{
  "model": "image denoising model",
  "image_size": 48,
  "loss": "l1",
  "noise_std": 0.4,
  "pixel_unshuffle": 2,
  "widths": [96, 96, 192, 384],
  "beta2": 0.95,
  "beta1": 0.95,
  "grad_clip": 5.0,
  "warmup_steps": 1960,
  "adamw_weight_decay_other_params": 0
}
Rows from block 8 of a small image denoising model, named by matrix and row number. Rows with one number belong to one channel. Each number is 500 + 25 x the weight over its row's rms, rounded and kept within 0 to 999. All counts start at 0. Numbers have three digits each.
After each channel's rows are labels from the 100 images, of 14848, where the channel reaches its highest value: "strongest on" is what is common among them; "colour at peak" is the nearest of a few named colours to the mean colour under the peak. Only what is clearly more common there than usual is listed. The data: dead-leaves pictures: piles of overlapping shapes.
# convs0: first 3x3 conv (model.decb.0.0.convs.0.weight, 192x384x3x3, each kernel summed), inputs 43-85
# convs1: second 3x3 conv (model.decb.0.0.convs.1.weight, 192x192x3x3, transposed, each kernel summed), outputs 39-77

convs0.110:476466493508512508481506500502492493526517505497531495490518522494516487473448518490484502503496544512471504501471512485465522507
convs1.110:501523488509506503473505494507510523477524504519493470578494520493512471487486550497510530498485478502550550487457514
strongest on: warm
colour at peak: orange

convs0.1:495508508525515533527487508501510458532471543520484525519497501506488519515470527488515485504506517508509503470488487481507508501
convs1.1:494514501485497489463503510516459499482506470448532498499538528490479515475542512521479495507502490517506496500489494
strongest on: shaded; large pieces; pastel; palette: cool
colour at peak: blue

convs0.147:497469517516476491472501499487499506506531534504489499494517515490537502515493480521507495504478477481479486513494511507504486522
convs1.147:513505491475468496476471497467480511486541500509529494527492519513532479517505501462485520512496508521553496498474496
strongest on: shaded; vivid
colour at peak: red

convs0.125:514482498516488497459514512502492489494494471487500494504500504491480499496452513485518508493512504488517504518525515500535501505
convs1.125:451517489532522525484459501524491499492530457486499501501525490478489485498518482525510471463506493509511500470498484
strongest on: shaded; pastel; vivid
colour at peak: grey

convs0.71:537507482477484516491487477539481495497513462480510505504515509493480511490480497511491486504485478521489501489492493473527488475
convs1.71:496528492564544499472527508473497482528503446490475463523505506487512504476524530456487490511484456490533500465473488
strongest on: shaded; large pieces; pastel
colour at peak: pink

convs0.8:475451484454478474467505467507468492483489491455534487474476484471479475485470496498473471469461483484497446475482474476507481472
convs1.8:497518488515528486507523514543519514522517498562462511525452484510502529488443532469468504494532463489500531479514465
strongest on: warm
colour at peak: orange

convs0.92:510502451480503478507514514517489507521464497487484524525465461471522496481504504502481526483525520472484455509469508470527519485
convs1.92:496516497499481491468487488490466488472526511440555463496520506485488485505552483521514492505510513527524540512503551
strongest on: pastel
colour at peak: pink

convs0.134:504479485492474463481487489523495473485511488466547509471494495483507491480470452486488501473454490506488481500486455485491466473
convs1.134:466520496500514541492504521524502507509505495540446477549462481499540508516447508478467501466541483472539508497500470
strongest on: vivid
colour at peak: red

convs0.166:497516512477486514495493517532490487494475491514474521539498497504527510478515488518516507504504498480460486491493495507520517494
convs1.166:508494503523492519495498521486495484490515515434535450502518498463467506459561485514511462516478497536512508486498522
strongest on: large pieces; vivid; cool
colour at peak: blue

convs0.50:438523512483504493549450484476506493494498511511482504485493537511547468495497455500526504514471512542479521496491462488451511489
convs1.50:532520503522520469509478501526491502544501478478497471494516512505499541463515485510536500441482462510535474483497492
strongest on: grey
colour at peak: pink

convs0.178:477480523493497476529491503510481498526475508526496502486510520489525515500563505511504485486518508487476499478491495501464497504
convs1.178:513506525511480489506473485490488521484519514529500483504455492503477486500475527556468497480508507456489537506480512
strongest on: vivid; cool
colour at peak: blue

convs0.95:498493497484482507521497518514525486503492481530494506500499488505491501519486489501508498494506499487506496486498491489501488533
convs1.95:548482488460508476514475464483488522547533535511504521469480482497543496544497494481509501521451475495497481457530484
strongest on: textured; large pieces; dark
colour at peak: black

convs0.145:497494494497497494503496493491503500494508515506502508508507514509475482505490508487510493494497481504516500503518501485500485505
convs1.145:513507587466476442464510469505493510543490511472492495449489490523509554479488487535517487530488513479481452497520475
strongest on: large pieces; textured; cool
colour at peak: blue

convs0.99:528507495493488497503491504516505496497485516481496493496505515505490485503480490488485514484491484500502502513493500482525492502
convs1.99:439510491471512527476464501460474507493521487484494477543518513498517479495512537497492503521509506504529523455474507
strongest on: shaded; vivid
colour at peak: purple

convs0.15:499493509487499492510488510513504487501496517500500495498501513508509516501498494519505509510512478494496504495481492489497498490
convs1.15:566474545464531466492469450507526497556519513507518504468477517497533520502468453491498512534435456497512472490522486
strongest on: textured; large pieces; dark
colour at peak: black

convs0.2:492482499511502478468515494507494510498469489474502488513504522497454488486473535468503491503549490508550508500530521506490502507
convs1.2:493486545489516441464496509484475472536476476519473523541507498517543591498482546511485504531469503470484487490506491
strongest on: pastel
colour at peak: pink

convs0.174:518533491532504494497497505506502524499510495509505447491496484508473493488466495485502507493515505524486483503483517502514501494
convs1.174:485549560495514491474516501480510513519514499490502516526501491491464585493503501530528503468523491511517511497449513
strongest on: large pieces; vivid
colour at peak: blue; cyan

convs0.107:486496492488499496488510491522515498483500502501494471497515522496483494498482515506496508502508506484507506514516483505499499488
convs1.107:506483539552491500503489487525492485565466417499483506484500483511495539511489501508450464470487452468510492502510455
strongest on: large pieces; shaded; grey; palette: pastel
colour at peak: white

convs0.144:518516489473508520484507494511500471497484490477475528505497493505497479493451498487506508487479479512501502479463505495539500491
convs1.144:462515500495468509503453541469508497486501491512510489471494496494561521527492464525476514514490507510521481431513475
strongest on: vivid; pastel
colour at peak: pink

convs0.68:522504480499529505537503520517512496488495506444500502493492473481480516508503505499499496485502484509521482502547468469499515467
convs1.68:485522524492502491478519492498505500504539538505530501516493502520475527487539476508461510541511463526476501502485551
strongest on: cool
colour at peak: blue

convs0.40:500462500505484473505469488501501504469483483525510445479514480514461487517475459514507496474487468491520513482506497503493470508
convs1.40:489513576529522514509478498571517520559496545480517465461501506482498566530518453543515476463489497511506485487513495
strongest on: textured; cool; grey
colour at peak: blue; black

convs0.181:497525507491495497509474484506487487510493531484480495484499513512489506505483502529492492503474481514511508492528509515486496482
convs1.181:536493523531503466508464524464516497471533497535503483513493510500490557488507498471458514548473485509508512501454506
strongest on: dark
colour at peak: black

convs0.86:513478516526514485503483521520511511484470527513503518517486490509488508495495521497486489496513506508513503485487514504502508506
convs1.86:529486471464507508490488459493526502522534544472516505496495498461529494476516462468507481578455487502498495507541483
strongest on: large pieces; textured; vivid
colour at peak: pink

convs0.179:503494475530478485461496511505481517484471470468450515509487464494517480511454532503523468519505514502507500494475511500518524490
convs1.179:528504465498505529505494482481475500466567531489504460545533484512483497477502522447500519508514497531542525512477515
strongest on: warm
colour at peak: red

convs0.149:504494513479457492437466486510471503504510496474510490490484483498492505517511497491523508498484485463511505486530502503508478491
convs1.149:501512540503496465495479467507520522534552561491523495471495473481498538470524447509529495514472479501496476485486504
strongest on: textured; cool
colour at peak: blue

convs0.28:487540522512501503541513516488524490503508523550523522506523476521514502495507508463544510505510475502530530517485523528509534543
convs1.28:481504453525554487486530501512497463486520512470468515506492506500498511516536472490505482536499490427463499500507566
strongest on: pastel
colour at peak: pink

convs0.165:498520507503502507517518512513496510515495508519481490507493511508507506507498488514504504509491498504491506501496489520483510510
convs1.165:502497505493461530503502482498491490516518536477496475477484523508540471505527487567509470504501519504498491487501489
strongest on: vivid
colour at peak: purple

convs0.0:483492510506505513454486525499493509504485531463493508508494506508465495489484492494490492513498474531511512493507502516469514508
convs1.0:541488482474506444461531478491498521507538530496508491511485520500550488525491532488505540518452503481526505495462510
strongest on: textured; large pieces; warm; palette: vivid
colour at peak: red

convs0.104:521514474513528531545480506517536516513477512487492555499514487493492515506465536489508481513526500505513492520507532518506517510
convs1.104:501534499495508460463483486496501485484536498431508445476549515494459508489563516487488503546527484542479530492470523
strongest on: cool; pastel
colour at peak: pink

convs0.76:505483473489530492463487508520500507505487484451590519479474502480483491491473519455489517510491509489494456514515446491489505426
convs1.76:482502513511532490494509502518489510515510504561444511507540499503500502501547511490481515514507470501479515498481548
strongest on: pastel
colour at peak: pink

convs0.121:492505507504494503499486500480482505507485508528458502499516479514509511536506499521510485509519483498491502479511512519487504519
convs1.121:513516555495477492513524454542471533481529549480528479474485532464475482497521481528509492483495520465496532501490494
strongest on: pastel
colour at peak: pink

convs0.170:455501504524503491489480488497509497511514479529483509502503497505493493507477515514522482496522503527479505481496490501476500521
convs1.170:511471519547466470474466500492490477507511504468515503504512513496539534470525493506482489557519503502535481498468521
strongest on: vivid
colour at peak: blue

convs0.106:529498521516492510439501505504519515472506499503523513490505520489463481496469517547492515498514489491542499495496515492527484504
convs1.106:481521523497460477519508514498502514502488493517432512535507502528517535512471550472471507520516485475540516500518478
strongest on: grey
colour at peak: pink

convs0.127:488510484506497509485510494504511490490473504502507524512506490497475482494474504504511502509515486508520496498490514512497485507
convs1.127:490515501500509485489457480507473491465499472502520495540520517498452500506481507559469549485530490501494552494502500
strongest on: pastel
colour at peak: pink

convs0.4:500548502507545525558522507480511520535506482493452508505490523480529510564498514511484521527493526505487502508517557495515531524
convs1.4:535493467492498501525492499494494483479520511404552454436489537465480491494521477529502477536489490486478518501487501
strongest on: cool; vivid
colour at peak: blue

convs0.57:497518495500501485465509502504519511459483492513480500504499503491492487496482486512506523515490450506503509501541495501490506500
convs1.57:479494538472522519489460491541498480516503472463510488475511502518488558494515490556511485448523492506479479507495502
strongest on: shaded; pastel
colour at peak: grey

convs0.87:502536473484504510490522486481469508508511479477491490513507502488492497489460492493501483519500510496519486473517508497510510509
convs1.87:518506543509478466481496519482498496548455474504460522517508507526536601480482528504497472490493482496507472467485519
strongest on: grey
colour at peak: grey

convs0.91:518492510502505493497481512518502486511490508509500516488512498507470484496464469515510511518490482500487511489519506506508526471
convs1.91:495495449530482519465516492476506510510546477481465491559488509515514493486522536433526479519488497508579505503479497
strongest on: warm; large pieces
colour at peak: orange

convs0.22:501493509491496479469496515475480518516515514524482491508512463511494489523503494514514472486499487471498509493534501495476499491
convs1.22:515513543512473484541481514518501525553483493494480526470493494461503565504497478544500456495477504482482450474516507
strongest on: grey; pastel
colour at peak: pink

convs0.70:482482500536481505446503492522490513506505499500496507497509471494451497469466515504484501505513496483521510475509479483498473507
convs1.70:514495547485471461489513503506496488558467484503491526481489464493514595500477496531513463504493496483474433493520495
strongest on: grey
colour at peak: grey

convs0.97:490514503494484495489496506502506479486488530510500478517501500486485482481491492511483477510481500484505479478505484469492486505
convs1.97:541485525511501442488497492494499493567462492496503526457518498485525596516464491502490483542458486486474452482522495
strongest on: shaded; grey
colour at peak: black

convs0.56:483515509517488495503496518515495499483518507490480471483519496513464493488460495537496514496495479461482514445500501507488492532
convs1.56:497491520489558454429526479510536523541525451491481485493503529485523541507481512505510528475450505495506501490485486
strongest on: large pieces; textured; grey
colour at peak: white; pink

convs0.27:489508513507482477500493484537509499489495490467513469479512494493491468477482475497485515499463492511488501507485501493503484476
convs1.27:496518459488547502485536480563512502542523466519462501492472503498486480524491521473504506483497475486508514499521470
strongest on: large pieces; textured; warm
colour at peak: yellow

convs0.175:503522493501496483486501521528495499501501503491505483478508505489477497486495489505508498491491496479477496492472505495510495472
convs1.175:513471511527465497443475490493504489500555478494495473482490501517497501494508470466491505572474496508528472509508482
strongest on: dark
colour at peak: black

convs0.61:495526492467498521493500489487474506498465450455477504492486526515490486508513496473501516500503496523494498520536497489508512465
convs1.61:469527505531535484506503475539491487514524492514518500587474517493474509485483498537485475489523471497499549484476511
strongest on: shaded; vivid; large pieces
colour at peak: yellow

convs0.37:506484503507486503448494480530510501483472498505487516508509486517464495483449504503530491503518482520487536507509522533477486504
convs1.37:540471535448535471469490445481521494493537558491529499481484498505547537528498496532493563533463514487516479483492497
strongest on: textured; vivid
colour at peak: black; blue

convs0.123:474505503498497463491497502508509506496516492506537484497503486492498483486493508509486500504513495499484485499504494481471502485
convs1.123:509493440491475498493529475499517531536506520468481476497480500489503509497474524507502545492534492501543492540534460
strongest on: warm
colour at peak: orange

convs0.98:506480527499478488492488489498511502515505519504515495506505489506519508494489477503499492487481500500518515513497497509503480501
convs1.98:534505545477533443456501478519488484564491463491492509480468491478552575524464512507510478503468471473480483490524497
strongest on: textured; grey; large pieces
colour at peak: white; pink

convs0.119:499514495512475500491504511491510506508502493491499493516500488503505510526477495502492514501503475522531506524504507497510497521
convs1.119:476489461472552504519458486547502502513527484475511533498493514473513518528524484507505490496496490521515505507502485
strongest on: shaded; textured; pastel; vivid
colour at peak: pink

convs0.42:505504497500505516546488481516513512486510546518441521495502514495539499465514516525497478485519500533471468502481503513502482498
convs1.42:490510508502465467495501474507482510525508519520514505519476507508492505485488502475488499503490482491503499469489503
strongest on: pastel
colour at peak: pink

convs0.38:505497491492490525506468507485511504493472503482484516500513494481476524516473496507504507508509493482511487511501513496531502503
convs1.38:497470514532500508467495477495484485482511456487513475487530501489481468471536505521486490537511464511502511506464499
strongest on: large pieces; shaded; pastel
colour at peak: cyan; pink

convs0.73:505495497492493506518488500497502519504524496509488508486492506496503498484468478522500495489498512522488491483534516496486470481
convs1.73:476524459516542514497507502561508486549510473521469513497473484474544521488468522460503436508480481485510476462528468
strongest on: large pieces; vivid
colour at peak: pink

convs0.102:491475532523499509503501495482496521511472512528510483486539453505495491477499512480505480489509481487481538489521511499487515502
convs1.102:460510603485481514492481475528508527503524530459531472465498521472466531499513446572509490470505490482497509494490488
strongest on: large pieces; vivid
colour at peak: blue